From a checkpoint of a small class-conditioned image flow-matching model: width 128.
Rows from expert 4 of block 7, named by matrix and row number. Rows with one number belong to one neuron. Each number is 128 + 32 x the weight over its row's rms, rounded and kept within 0 to 255. All counts start at 0. After the name is the row's rms in percent of the matrix's.
# up: expert up (model.blocks.7.mlp.up, 32x64x128), inputs 0-63
# down: expert down (model.blocks.7.mlp.down, 32x128x64, transposed), outputs 0-63
up.9 088 [128 128 128 128 128 208 128 128 128  58 128 165 128 189 128  57 180 184 128 128 128 128 128 128 128 128 128 128  52 128 128  79 176 128 128 128 128 128 199 128 128 128 128 128  95  93 128 128 128 128 128 128 128 128 128 185  90 128 128 161 128 128 205 128]
down.9 078 [190 164 128 128 128 128 128 128 128  85 128 128  40 128 128 128 128 128 128 128 128  43 128  64 128 128 128 183 128 128 128 128 128 128 128 128 171 128 128 169 128 128 128 128 128 128 128 128 128 128 128 207 169 128 128 128 161 128 128 128 128 128 128 128]
up.10 149 [128 128  71 128 101  94 128 128 184 128 128 128 128 128  66  79 168  90 128  98 128 128 168 175 128 128  97  96  86 128 128  84 128 166 128 172 128 128 101  91  71 156 128  83 183 128 128  87 128 128 128 128 156  90  35  60 128 161 128  83  78 165 128 128]
down.10 098 [ 42 128 128 128  96 168 128  91 128 128 128 128 128 163 128 168 209 128 128 128 128 128 128 128 128 128  69 128 209 128 128 128 101 128 128 128 128 173 128  75 128 128 128 128 128 128 128 128 128 128 128 128 128 128 128 128 128 181 128 128 128  64 128 128]
up.11 091 [128 128 128 128 128 128  78 128 128  75  77 128 216  89 193  76  76 128  49 182 128  12 128 128 128  68 128  41 128 128  68  56 169 128 181 128 128 128 128  62  81 128 128 128 128 128 128  39  37 128 128 128  83  79 128 128 128 128 128 128 128 171 128 128]
down.11 087 [128 159  79 128 128 128 128 128 128 128 128 128 128 128  37 128 128 128 128 163 128 220 169 128 128 214 128 128 128 128 128 128  66 128 128 128 128 128 184 128 128 128 153 128 128 154 128 128 128 128 128 164 128 128 180 128 128 128 198  58 128 128 128 128]
up.12 093 [128 193 128 128  70 128 128 128 128 184 170 128 128 128 128 128 128 128 128 128 128 128 128 128 128 128  62 128 128 128 128 128 128 128  40 128  70 128 128 128 128 128 128 128 128 190 128 128 128 128 128 128  83 128 128 128 128 196 128 128 128 128  88 208]
down.12 075 [128 128 128 128 128 128 128 128 128 209 128 128 219 128 128 128 128 128 128 128 128  71 128 128 128 206 128 128 128 175 205 128  72 128  77 128 128 128 128 128 128 128 178 128 128 128 128 128 128 128 211 128 128 128 180 128 128 203  60 176 128  86 128 128]
up.13 078 [128 128 128 128 128 128 128 128 128 128 128 128 128 128 128 128 128 211 128 128 128 128 128 128 128 128 128 128 128  50 128 128 128 128 128 128 128 246 128  14 173 128 128 128 128 128 128 128  76 128 128 128 128 128 128  80  77  94 128 128 128 166 128 128]
down.13 069 [128 128 128 128 224 128 128 128 128 128 128 128 128 128 128 128 128  67 128 128 128 128 128 187 128 128 128 128 128 128 128 128 203 128 128 128 128 128 128 223 188 128  93 128 128 128 128 128 128 128 128 128 128 128 128 128 128 128 255  47 128 128 128 128]
up.14 092 [128 128  93 128 128  87 128 128 128 128 128 128  98 128 128 128 167 128 171 172 128 128 128 223 192 128  43 128 128 128 128  53 128 128  75 128  74 128 128 128 128 189 128 128 128 163 128 128  68 128 128 205 128 128 128 128 128 128 128 128  65 128 128 186]
down.14 121 [189 184 197 128 128 128 145 156  69 128 128 162 128  84 128 128 128 128  74 128 128 128 128 128 179  46 128 128 128 128 128 220 128 128 128  38 128 128 128 160 192 187 128 128 128 128 152 128 128 128 171 128 128 128 128 128 128 128 189  90 128 112 128 128]
up.15 123 [ 74 128  96  85 128  98 128 154  93 128 128  96  81 208 128 187 128 128  86 186 208 202 128 161 128 128  54  93 128 128 128 128 128  68 166 128 128 128 184  82 128 128 102  85 128  69 166  74 128 128 128 160 128 128 128 128 128 150 128 159 128 128  82 128]
down.15 126 [153 128 128 128 128 128 128 184 128 128  82  73 104 105 128 128 106 128  85 128 128  89 128  94 244 128 188 128 128 152 186 128 175 170 198 208 128 128 128 128  87 128 128 128 128 170  92 195 196 128 128  83 128  63 128 128  86 156  89 128 128 214 128 200]
up.16 070 [221 128 128 128 128 128 128 128 128 128 128 128 128 128 128  48 128 128  46 128 128 128 128  48 128 128 128 128 128  47 128 128 128 128 128 128 128 200 128  66  32 128 189 207 180 128 128 128  73 128 128 128 128 128 128 200 128 128 128 128 128 190 128 128]
down.16 049 [128 128  57 128 128 128  90 128 128 128 128 128 128 128 128 128 128 128 255 128 128 128 128 213 128 128 128 128 128 193 128 128 128 211 128 128 128 200 128 128  76 128 128 128 128 128 128 128 128 128 128 128 128 128 128 128 165 128 206 128 128  75 128 128]
up.17 136 [ 72 182 128 164 128 128  72 128 128 128  88 128 128  91  82 128 128 128 195 128 128 128 128 128 128 166 128  84 128 128  91  25 128  79 128 128  84 128 128  70 167 128  54 128 128 128 128  85  95  67 156 128 128  85 128  46  71 189 128 128 128 128 128 128]
down.17 112 [128 109 128 100  91 128 128 174 128 128 173 128 128 161 128 128 128 128 128 128 128 174 128 177  52 128 198  90  69 128 105 192 128 128 128  87 100 128 171 128 128 128 128 100 128 178 128 128  69 128 128 128 128 128 128  75 128 128 128 128 128 128 128  54]
up.18 080 [ 94 128 128 128  74 128 176 128 128 128 173 128 128 128 128 128 128  52 176 188 128 128 159 211 211 128 128 172 128 128 128 207 179 128 128 128 128 128 128 128  61 128 128 128 188 128 128 128 128 128 128 128 128 128  45 128 208 128 128 128 128 128 128 128]
down.18 079 [128 128 128  56 128 128 128 128 128 128 128 128 128 128 128 128 128  87 128 128 128 128 128  16 128 128  51 128 128 128 128 128 128 128 128 128 128 128 128  85 128 128 128 128 128 128 128 128 128 128 128 204 128 128 160 190 128 128  59 128 128 172 128 128]
up.19 086 [128  39 128 128 128 128 128 128 128  65 128  82 128  94  78 128 128 128 128 128 128 128 128 128 128 128 128 128 128 128 195 226  81 128 128 197 128 128 128 128 128 128 128 128 128 128 128 128 128 128 128  92 128  94 128 128 207 128 128 128 128 128  69 128]
down.19 116 [128 128 154 128 201 103 128 128  89 128 128 128 128 165 128 128 128 128 128 128 128 128 128 128 101 128 128 128  80 184 170  97 184 176 128 189 159 128 128  71 169 128 128 128 179  77 128 128 128 154  51 183 192 128 128 128 128 128 128 183 128 201 128 128]
up.20 123 [128 128 128 128 182 128 128 176 128  99 128 173 128 128 180  70 128 190 175 128 152  70 128 128 128 182 128 128 128 128 156 128 160  89 128 128 128 128 128 218 128  57 128 128 128 128  67 128 128 172 128 128  71 128 128 128 128 128 197 128 128 128 128 128]
down.20 112 [168 128  64 128 128 170 185 205 128 128  47 128 203 128 128 128 128 164 128 128 188  98 128 128 128 128 128 128 128 204 128 170 128  36 128 101 154 128 128  67 128 128 161 128  67 160 128 128  84 128 128 128 128 128 128 128 167 128 128 183  81 128 128 128]
up.21 094 [182  60 128 128  74 128 182 128 128  71 128 128  88  52 128 128 164 165 128 128 128 203  81 128 128 128 128  87 189 128 128 128 128 174 128 128  21 128 128 128 159 128 128 128 128 128 128 128  98 128 128 182 164 128 128  92 128 192 128 128 128 128  91 128]
down.21 102 [128 128  57 148 128 171 154 128 128 128  66 166 128  41 128  55 144 128 128 128 128 128  88 128  65 104 128 128 160 128 128  59 128 128 128 191 128 128 128 128  57  57 128 157 189 128 200 128 174 128 172 128 128 128 158 128 128 187  86  84 128 128 157 128]
up.22 079 [128 128 128 128  57  45 128 128 128 128 128 128 106 128 128 128 128 128 128 128 128 128  74 128 128 207 128  66 128 201 128 128 128  76 128 128 194  52 188 128 128 128 128  33 128 128 128 128 128  75 178 128 128 128 128 128 128 128 128 128 128 200 128 128]
down.22 104 [128  46 128 128 128  87 128 128 128 128 128 128 171 128 128  67 128 128 128 128 128  70  70  38 128  97  33 128 128  76 128 128  66  75 128 155 128 128 128 128 128 128  70 128 128 128 128 128 128 128 204  80 128 128 128 128 154 166 128  85  75 128 160  69]
up.23 116 [128 128 128 128 128 128 128 128 128 159 128  66 128 128 128 128  62  41 128 128 128 161 128 204 128 128  69 128  73  89 128 190 128 171 128 201 128 128  95 160  56 128 128 128 174 128 128 208 128 204  92 128 128 128  72 128 128 128 205 128 128 128 170 128]
down.23 104 [172 128 222 165 128 128 128  57 152  68 191 128 128 128  97 128  96 128 164 128 128 128 128 128 128  51 158 128 128  71 128 128 128 128 128 128 128 128 128  93 128 128 128 128  72 128  77 195 102 128 128 128 100 128  74 166 128 128 128  71 128  98 128  68]
up.24 111 [ 79 128 128 128 128 128 128 128 128 128 128  92  64  62 128 128 128  81 128  70 128 128  91 128 199 128 128 128  36 128 128 128 128  56 128 203 128 128 128 128 128 128 160 128 218 128 128 128 128 160  99 197 101 128 128 128 173 185 128  89 128 128 128 100]
down.24 103 [159 128 217 128  38  83 128 128  81 128 128 105 128 128 156 128 128 128 128  80 128 128  87 128 128 128 128 128  88 128  95 128  67 128 128 128 128 100 128  81 128 128 128 168  35 128 128 128 128 128 186 179  90 185  91 128 128  51 128 160 128 128 128 167]
up.25 106 [128 174 128 180 128  83 100 128 128  95 128 161 128 128 128 128 128 190 128 128 128 128 128  31 128 187 198 128 128 191  97  98 128 128 128  69 175 128 172 128 128  17 128 128  56 128 128 128 128 128 204  74 128 128 128 128 128  85 128 128 196 128  85 128]
down.25 117 [165  86  77 128 173 128 189 128 172 128 128 128 128 128 128 128 128  68  95 195 182 177  68 128  99 128 128  67  92  97 128 128 128 128 128 128  70 128 187 162 128  42 128 128 183 128 128 128 128 204 128 158 128 128 128 128 128 128 128  61 128 128 165 128]
up.26 090 [128 197 128 128 128 128 128 128 128 128 128 128 128 128  76 128 128 128 158  78 128 128 128 128 207 128 128 128  85  83 128  43 185 128 128 128 185 194 128  60 128 128 128  72 128 128 128 128 128 128 180 128 128 128 128 128  83  87 128 128 128 128 162 128]
down.26 069 [128 128  91 104 128 128  36 167 128 191 128 128 128 128  51 128 128 128 223 128  80  56 128 191 128 128 128 128 128 128 128 128 128 128 128 203 128 173 128 128 128 224 128 128 128 128 219  93 184 128 128  58 128 128 128 128 165 128 128 128 128 128 168 128]
up.27 120 [ 60 128 128 174  82 128 128 128 128 128 128 182 174 162 128  92 128 128 193 128 128 128 162 128 128 192 128 128 128 128  92 177  67  56 128 110 199 128  87 128 128 128 171 128  88 128 128 128 128 128 128 128 128 128 128  76 128  75 128 161 128 128  69 128]
down.27 093 [ 75  81  47 128 171  93 201 128 128 128 128 128 128 128  64 128 128  77 128 128 174 128 128 175 128 128 128 128  19 128 128 128 128 128 128 128 128 180 128 128 128  93 128 169 128 128 128 128 128 128 128 128 128 128 128 169 128 128 128  71  67 128 128 128]
up.28 133 [128 128 128 128 101  80 171 128  86 103 128 128 128 128 128  66 128  67 128 128 176 128 182  56 128 128  79 128 128 101 128  83 128 128  72 128 128 128 128 128  87   2  87  83 128 128  85 180 184 128 128 128 128  79 128  99 159  50 128 128 128 128 178  60]
down.28 093 [128  79  36 128 128 192 128 128 128 128  95 197 184 128  91 128 157 128  98  76 128 128 128 128 128 128 128 128 128 128 128 128 164 128 128 128 164 128 128 128  93  74 171 128 128 128 128 128 128 128 166 128 128 128  38 128 168  90 181 128 128 128 128 128]
up.29 087 [203  58 128 128 128 128 203 128 128 128 128 174 128 128 128 128 128 128 128 128 128  82 128 236 128 242  50 128 128 128 128 128  33 128 128 128 191 128 128  97 128 128 128 128 161 128 128 128 128 182 128 128 128 128 128 128 128 164 128 174 128 128 128 128]
down.29 117 [128 128 196 128  93 109 128 106 154 166 128 128 209 128 128 167 177 189  34 102 128 128 185 128 128 128 128 190 128 128 128 195 128 128 128 128 128 128 128  79 198 128 196 128 128 128 128 184 128 128 128 128  73  85 172 128 128 128  78 158 101 128 128 128]
up.30 068 [128 128 180 128  82 128 128 128 128 128 128  84 128 128 128 210 128  89 169 128 128 128 128 128 128 173 128 128 128  50 128 128 128 128 128 128 128  70 128 128 128 128 128 214  29 128 128 128 128 128 128  59 128 128  73 128 128 128 128 128 128 128  31 128]
down.30 088 [ 72  98  20 128 128  74 128 187 128  76 128 128 152 128 128 128 128  74 128 128 128 128 179 128 128 128 128 183 128 128 128  52 128 128 128 128 128 128 128 128 128  91 128 179 183  85  71 128 128 128 128 128 128 128 128  84 212 159 128  63  50 128 128 128]
up.31 141 [128 180 128 166 128 111 128 105 189 128 128 128 195 128 128 128 128 181 128 128 128 116 128 171 103 128 128 128 185 128  63  88 128 128 128  97 128 128 169 200 128 108  94 128 128 160 171 128 128 128 128 128 128 101 128  77 128 103 194 175  76 151 128 187]
down.31 144 [128  94 168 128 128  83 128 128 105  82 105 128  38 108 128 128 157 128 108 128 128 101 128  85 128  90 128 128 128 182  52  70  71 101 128 183 128 128 128 164 128 128 128 128 128 128 128 128 128  99 128 128 128 233 109 188 174  84 105 156  87  58 128 128]
up.32 079 [128 128 128 128 128 128 128 128 128 128 231 128 128 128 128 128 128 128 128 128  76 128 128 128 216  86 128 128 128 128 128 128 128 128 128 128 128 128  56 128 128 128 128 128 128  72 128 128 199 128 128 128 128 128  67 128 128 128 128 128 128 128 128 180]
down.32 092 [128 128 128 128  83 128  82 169 128 177 176 128 128 128 128 191 128 128  91 160 128  64 176 128 128 128 128 170 128 128 128 128 128 128 128 128 161 128 128 128 188 128 128 128 128 128 128  91 128 128 128 157 242 128 160 128 128 128 182 161 128 128 128 128]
up.33 074 [128 128 128 128 128   0 217 128 128 128  21 128 128 128 128 128  77 128 128 128 128 128 128 128  46 128 128 128 128 194 128 128 128 128 180 128 128 128 128  68 187 128 128 128 128 128 204 128 128 128 128 128  67  69 128 128 128 128 128 128 128  25 128 173]
down.33 152 [128 128 128 128  82 128 128 195 128 128 189 128  70 128 128 128  54 194 200 128 128  56  64 128 128 128 171 100 128 173 128 128 161 128 128 128  65 151  21 233 128 128 128 128 128 100 128  82 110 128 159  83 128 128 128 128 128 128  88 128 128 128 101 168]
up.34 137 [191 171 128 166 128 163 128 128 128 128 128  92 128 128 128 163 190 128 128 128 128 128 128  71 183 128 128 128 128 164  62 128 128  82 128 128 128 177 128  90 128 102 128  94 128  90 158  86 128 128 128 211  93  89 184 128 128 128 128 154 128 170 128 128]
down.34 073 [ 75 128  79 128 128 128 128 128 128 128  71 128 128 164 128 128 128 128 128 128 128 128 128 197 128 128 128 128 192 128 128 128 128 128 182  70  85 128  97 128 128  53 128 128 128 128 128 170 128 246 128 128 128 128 128  47 128 128 128 169 128 128 128 128]
up.35 098 [128 128 128 128 177 128 181 128 128 128 128 128 177 128 128 128 169 128  82 128 128 128  96 128 128 128  87 128 160 179 128 128 128 207 128 128 128 128 128 128  63  86 128 128 128 128 128 128 205 128 128 128 128 128 128 186 204 128 128 185 203 128 128 128]
down.35 089 [128 128  55 128 128 128 128 128 165 128  71 128 128 128 128 128 128 152  79 128 200 128 128  87 128 128 184 128 128  96 177 128 128 128 128 128  82  74 128 185  79  48 178 128 128 128 128 128 128 128 178 128  54 128 233 179 128 128  96 128 128 128 128 128]
up.36 076 [183 128 128 128 128 190 128 128 128  77 128 128 128 128 128 128 128 231 128 128 128 220   8 128 128 128 128 128 163 128 128 128 128  74 128 128 128 128 128 128 128 128 171 128 211 128 128 128 128 193 128 128 128 128 128 128 128 128 128 128 128 128 184 177]
down.36 063 [128  64 128 183 128 128 128 128 128 128 128 128 128 128 128 128 128 202 128 128 128 128 128 128 128 128 128 228 128 128 128 128 128 128 128 128  83  64  40 128  62 237 128  68 128 128 128 128  62 128 128 128 178 128 128 128 128  47 178 128 128 128 128 128]
up.37 098 [ 95 171 128 128 128 128 128 128 128 128 128 128  75  93 128  64 128 128 164 128 128  90 128  91 128 128  56 128 128 128  91  59 128 128 128 128 128 128 128 128 128 128  84 128 128 128 128 128 128 128 179 128 128 128 128 128 128 198  66 128  56  65 128 233]
down.37 105 [128 178 128 128 128 128 128 128 186 189 128 128 162 128 128 128 167 128 128 128 169 183  52 181 128 128 167 128  84 128 128  90 128 128 128 128 128  93 178 201 128 128 128 128  60 173 128 128  95 128 128 128 128 128 128 128 164 128 159  72 128  80  56  93]
up.38 078 [128 128 128 128 128 128 197  64 128  79 128 128  77 128  72  78 128  46 128 128 128 128 128 128 128 128 128 128 128 128 128  77 128 128 128 128 128 192  40 128 128 128  61 128 128 128 165 187 128 128 168 128 220 128 128 128 128  65 128 128 128 128 158 128]
down.38 122 [128  76 128 128 128 162  45 128 128 128  79 128 166 172  88 128 169 208 128 128  69  43 128 128 187 128 128 128 168  90 128 172  77 128 128 128 128 172 101 128 128 128 163 128 101 128 128 128 163 128 203 128 128 128 128 128 182 128 128 202 166 128 128 105]
up.39 079 [128 128 128 128 128 128 128 128 128 128 128 128 128  88 128 128 128 128 128 128  66 128 128 128 128 128 128  60 128 128 128 128  82  70 128 128 128 128 128  20 188 128 128  32 242 128 128  72 128  76 128 172 175 128 190 128 128 128 128  50  91 128 128 128]
down.39 052 [128 128 128 128 221 128 128 128 128 128  47 128 128 128 128 128 128 222 128 128 128 128 128 176 128 128 128 128 128 128  82 128 128 128 128 128 128 128 128 189 128 128 128 181 128 128  65 128 187 128 128 128 128 169 128 128 128 128 128 128 128 128 128 128]
up.40 104 [128 128 128 188 128 176 128 185 128 198 128 128 128  49 128 128 128 128 185 185 128  71 128 128 181 185 128  95 128 128 128 128 205 177 128 128 157 156 180  46  69 128  95 128 128 128 176 128 128 128 128 181 128 128 128 128 128 128 128 128 128 128 180 128]
down.40 066 [128 128  84 128 128 128 128 128 212 128  46 128 128 128 128 128 128 128 128 128 128 128 128 128 128 128 128 128 128 128 128 128 171 128 128 128 128 128 128 128 128  60 128 128 128 128 128 128 166 128 128 128  58 128 128 128 128 128  58 234 128 174 128 128]
up.41 094 [128 214 128 171 128 128 160 128 128 128 128 172 128 128 128 128  51 128 128 128 128 128 128 250 128 176 128 128 128 128 128 128 128 172 128 128 173 128 128 128 128 183 128 128 128 128 128 128 168 128 159 158 128  72 128 128 128  68 203 128 128 171 189 128]
down.41 078 [128 128 128 128 128 128 128  64  25 128 128 128  77 159 128 128 128  73 128 128 128 128 193  18 128  78 128 128 189  82  71  31 128 128 128 170 128 128 128 128 128 128 128 128 128 128 128 128 193  37 128 128 128 179 128 181 128 128 128  65  92 128 128 128]
up.42 073 [128 128 128 128 128 128 128  53 128 128 128  67 128 128 128 205 128 128 128 128 128 128 128 128 128 128 128 204 128 128  65 128 128 128 128 128 128 128  43 186 128 128 128 174 128 128 128 171 128 128 128  47 128 128  58 128 128  78  92 128 128 128 178 128]
down.42 093 [205 128 128 128 128 128 128  66 128 128 128 128 194 128 128 128 128 128 128 128  27 128 128 128 128 189 178 149 128 128 128 128  46 128 128 128 128  83 128 128 128 128 128  63 128 128 181 174 128 128 128 158 128 128 178 128 128 128 128  85 128 128 128 128]
up.43 086 [128   0 128 128 128 128 188 128 170  46 128 128 128 128 164  66 128 128 128 128 128 128 128 128 128 128 147 128  52 128 128 128 128 128 128 186 128 108 159 175 128 128 128 128 181 128 128 128 128 128 128 128 128 128 128 198 156 128 128 128 180 171 128 128]
down.43 131 [175 161 128 128 106 128 128 128 128 128  74 128  58  63 173 177 128 128 128 128 128 128 168 176 128 128 111 128 128 128 128 128 128 128 128 128  96 185 149 128 185 128 128 158 112 128 171 172 220 184 197 128 128 103 128 128 128 128 128  90 128 128 175 128]
up.44 094 [240 128 128 128 128 128  91 128 128 128 128 128 178 128  81 128 128 168 128 128  84 128 128 128 128 128 161 128 128 128 169 128 128 128 128 128  91 128 128 128 128 128 128 128 152 225 128 128 173 128 128 128 128  58  77 128 128 128 128 128 128 189 128 128]
down.44 064 [ 66 128 128 128 189 128 128 128 128 128 128 128 163 128 128 128 183 128 128  36 128 128  46 128 128 128 128 128 128 128 128 128 219 128 128 128 128 128 128 128 128 128 128 128 128 128 128 128 128  99 128 128 128 128 173 128 128 128 128 128 128 128 128 128]
up.45 069 [128 188 128 128 128 128 128 128 128 128 203 198 128 128 203 128 128 128 128 128  78 128  65 128 128 128 128 128 128 128 128 128 128 128 128 128 128  88 194 128 176 128 128  44 128 128 128 128 128  72 128 128 128 128 128 128 128 128 128 191 202  41 128 128]
down.45 062 [128 128 128 128 128 128 128 128 128 128 128 128 254 128 128 128 128 128  74 128 128 128 128 128 128 174 128 128 128 128 128 128 128 128 128 128 128  66 128 128 128 128 128 128 128 128 128 128 128 199 128 128  34 128 209 128 128 128 128 197 128  46 128 128]
up.46 082 [128 128 128 128 128 193  78 128 128  73 128  64 128 128 128 128 128 128 128 128 128 190 187  92 128 128 128 165 128  56 128 128 128 128 128 128 128 128 128 128 128 128  76 177  84 128 191 128 128 172 128 128 128 175 128 128  57 128 128 222 128  51 128  80]
down.46 108 [198 128 128  87 128  65 128  23  87  82 177 160  97 128  66 128 109 128 183 159 128 104  85 128 128 128 181 128 128  82 128 106 128 128  54 105 128  96 128 128 128 128 128 166 161 128  90 128 128 128 168 128 170 128 128 128 169 128 128  72 106 106 128  49]
up.47 106 [128 128 128 102 128 128 128  95 224 128 128 220  99 173  83 128 209 128 128 128 128 128 128 230 128 128 128 128 179 184 128 128 128 106 128 128 128 128 159 128 153 128 128 128 128 201 128 128 128  75 128 128 128 176 165 128 128 128 128 128 202 196  44 128]
down.47 114 [128 128 128  94 222 128 128  67  90 128 128  65 128 128 128 128 128 128 128  81 128 128  74  76 128 100 128 128  74 128 128 128 128 128 128 128 166 128 128 128 128 128 128 128  89 128  51 128 128  95 128 128 128 172 202 200 128 128 128  75 128 128 128 128]
up.48 095 [128 128 128 192  91 128 128 128 128  31 128 128 128 128 128  97 128 128 128 168 190 128  79  70 128 128  79 128 128  90 192 128 128 128 128 128 128 128 128  60  72 128  82 128 128 128 128 128 128  55 128  83 128  60  87 128 128 128 128 128  45 128 212  68]
down.48 087 [128 160 128 128 159 128 128 128 128 128 128 128 128 128 128 128 181 128 128 128 128 128  48 128 128 128 128 128 128 128 128  84 128 128 128 128 128 128 182 128 128 128 128 128 128 128 128 128 128 128 128 128  40 128 128 128 128 128 128 128 128  41 128 128]
up.49 097 [128 128  92 128  47 128 128 128  75 128  81 128 128  49  54 128 182  96 165 128 128  92  88  78 174 202 128 128 128 128 128 128 128 128 128  70 185 128  88 128 168 128 161 128  95 128 128  46 128 128  87 128 128  60 128 128 128  89  75 128  60 128 128 128]
down.49 087 [128 172 128 171 163 128 128 128 128 128 128 128 128 128 173 128 128 128 158 160 128  43 128 175 128  83 128 177 128  76 128 128 167 128 128 228 100 128 128 220 128 128 128 128 128 128 128 164 128  76 128 128 128 171 128 128  93 128 128 128  44  77 165 128]
up.50 086 [128 128  60 128 128 128 128  77  63 128 128 172 128 204 128 128 128 170 128 128  97 128 128 187 128 128 128 128 196 202 128 128 156 128 128 128 204  53 128 128  68 128 128 128  72 128 128 128 128 128 176 128 128 128  93 168  85  56 128 128 128 192 165 184]
down.50 112 [128 128 128 128 194 128 172 128  53 128 166 128 128 128 128  87  80  29 128 184 128 128 128  81 128 128 128 128 173  81 128 128 128 128 128 159  97 128 128 128 128 154 128  95 175 128 128 128 128 128 128  70 128 128 128 128  92 128 128 128 128 128 128 128]
up.51 093 [128 128 128 128 128 128  66 128 128 200  70 128 128  83 128  81 128 128 128 128 128 128  89 217 128 199 128  79 128 246 128 128 128 128  81  70 128 128 128 128  67 128 128 128 128 128 128  67  82  81 128 128 128 128 128  96  59 128 128  82 128 128 128 128]
down.51 090 [128  50 128 128 128 128 128 128 128 128 128 175 128 128 128 128 128 171  63 128 128 128 128 128 128 128 128  86 151  53 128 128 128 128 128  70  89 128 128 230 128  89  85 128 128 128 128 128 128 195 128 128 128 128 128 128 128  82 128  40 128 171 150  77]
up.52 142 [ 96 128  74 156 128 128 197 128 128 128 128 128 128 154 128 128 128 128  87 128 172 128 128 203 186 168 128 128 128 196 162 128 170 128 128 145 128 128 148  60  38 180  64 128 164  77 171 154 128 171 166 167 128 128 128  86 160 128 194 128 128 201 128 128]
down.52 101 [128 128  42 128 158 128 128 128 183 128  44 128  70 128 128 128 155 128 128 128 128 103 128  82 128 128 128 128  84 128 128 128 174 128 128 128 128 128 128 167 163  92 128 128 128 128 204 128 128 128 128 153 128 128 128 148 171 156 128 128 128 128  70 128]
up.53 101 [128 128 128 128 128 128 128  91  69 128 128 128 184 128  90 128 174 128 128 128 128 128  75 237 212 208 128 128 187 128 175 197 128 182 128 128 128 128 128 128  93 206 128 128 128 128  53 128 128 128 128 128 128  68 128  81  87 128 128 128 128 204 128  42]
down.53 101 [170 128 128 128 171 128 128  67 128 128 128 128 128 128  99  91 128 128 221 128 153 128 128  58 193 128  55 166 194 128 128  73 128 128 101 128 128 128 102 128 128 192 128 128 128 128 128 128 128 128 128 200 170 128 128 128 128 149 128 128 128 128 128 203]
up.54 081 [ 81 128 128  72 128 164 128 128 128 128 128  24 128 128 128 128 128 128 128 164 128 202 128 128 128 128 128 128  48 128 186 128 162 128 128 128 128 128 128 128 128 128 128 128 128 128 128 128 128 128 128 128 128 128 195 128 215 128  59 208 128 128 128 128]
down.54 070 [128 128 128 128  48 128  62 128 128 128 128 164 128 128 128 128 128 128 128 128 128 219 128 128 128 128 128 128 200 128 128 128 128 128 128  43 128 128 128 128 128 128 128  93 101 165 218 128  90 128 128 173 128 128 128 128 128 128  78 128  73  70 128 128]
up.55 120 [ 95 106 128 128 171  84 128 128 128  93  77 204 128 101 128 128 128 128 128 128 128 128 195 128 128 182 166  97 128 128 128 128  92 128 128 179 188 128 128  91 128 203  60  80 128 128  98  64  82  79 205 128 128 128  83 128 128 128 128 154 128 128  90 128]
down.55 115 [128  74 128 128 190 208 128 180 128 128 128 128 128 203  54 162 128 128 128 128 128 128 128 128 212 156 128 128 128 128 128 174 128 128 185 128 170 128 128 128 128 158 128 128 164 128 128 128 128 128 128 175 128 158 128 128 128 128  92  80 128 128  78 216]
up.56 114 [179 128 128 128 128 128 128 128 128 168 128 128 100 128 128 128 211 128 194 128 128 128  96 128 228 175 174 128 128 128  69 128 153 128 128 128 163 189 128  94 128 170 163 128 188 128 128  68 128 128 128 201  99 128 128 128 128 128 128 128 128 209 165  81]
down.56 086 [128 128 128 171  90 128 128 128 128  78 128 128 128 128 128  83 128 128 128 128  92 128 128 128 187 128 128 128 207 128 128 128 128 162 128 128 128 128  62 128   0 128 128 128 128  87 128 128 128 128 128  94  82 128 170 128 172 128 128 128 128 128 128 188]
up.57 106 [ 79 128 128 128 128 102 128 128 103 128 128 128 128 128 128 128 128 128 179 162 128  40 128 128 183 128 128  49  86 128  89 128 187 128  74 128 128 128 100 128  78 128 128  88  86  88  95 128 128  70 128 128 128 128  83 128 128 128  84  55 128 193 128 128]
down.57 072 [ 76 128  72 178 128 187 128 176 128 128 128 128  69 128 128 128 128 181 128  78 128 128 128 202 177 128 128 102 128 211 128 128 128 161 128 128 128 128 128 196 128 128 128 128 128 128 128 128 128 128 165 158 164 196 215 128 128 128 128 128 200 128  63 128]
up.58 086 [ 57 128 128 128 128 128 128 128  75 128 128  78 128 128  71 128 128  52  76  64 128 128  38 128 128 196 128 128 128 201 128 128 128 128 128 128  64  61 128 128 128 195 168  75 128 128  77 128 128  83  97 128 128  74 128 128 128 128 128 128 128 128 128 128]
down.58 105 [128 128  97 128 128  89  74 128  62 128 128 128  75  78 128 128 128  91 176 128 128  66 101 128 128 128  72 104 128 128  83 128 128 128  77 192 163 128 128 163 128 150 128 128 128 128  51  77 128  74 184 128 169 128  84 196 172 128 165 128 128 128 128 103]
up.59 112 [ 92 128 128 128 128 176 128 128 128 128  58 128  49 128 128 128 128 128 128  86 128 128 128 128 128 128  89  91  60  93  73  69 128  71 128 128 128 128 128  67 128 128 128 128 128  67 172 128 128 128 128 194 128 128  90  43  56 188  83 128 128 128 128 128]
down.59 068 [128 128 128 128  60 247 128 128 128 128 128  56 192 161 128 178 128 128 128 128 128  88 174 128 128 128 128 128 128 128 128 128  54 128 128 128 128  68 128 188 128 128 190 128 128 184 128 128 128 128 128 162  73 128 128 128 128  66 128 128 128 128 128 128]
up.60 107 [128 128 164 128  41 128 128 128 128  83 185 128  28 189 168  88 128 128 128 128 128 128 168 190  45 155 128 128  54 128 128  61 128  95 128 128 128 128 172 128 128  56 128 128 128 128  99  84 128 128 128 176 128  83 128 128 128 128 128 174 128 128 128 128]
down.60 073 [128 128  40 128 128 128 183 128 128 128 128 128 128 128 128 201 128 128 128 128 128 179 160 128 128 128 128 128 128 128 128 128 182 128 128 128 128 128 128 128 128 222 128 128 128 128 128 128 128 128 128 128 192 128 128 186  33 128 162 128  88 128 128  94]
up.61 094 [195 231 128 128 128 190  79 128 128 128 128 128 128 128 128 198 128 172 206 186  62 128 128 128 128 189 184 128 128 180 128 128 196 179 128 128 128 128 128 128 128  70 128 128 128 128 128 128 128 128 128 128  93 128 128 128 128 128 128 128 128 128 128 128]
down.61 081 [101 128 128 128 209  75 175 128 128 128 128 128 128 128 128 128 128  62  75 169 128 128 128 128 128 128 128 128 128 128 128  89 128  85 179 128 128 128 164 128 128 128 128 103 128  93 128 128 128 128  31 128 128 128 128 128 128 128 128 128 128 128 128 128]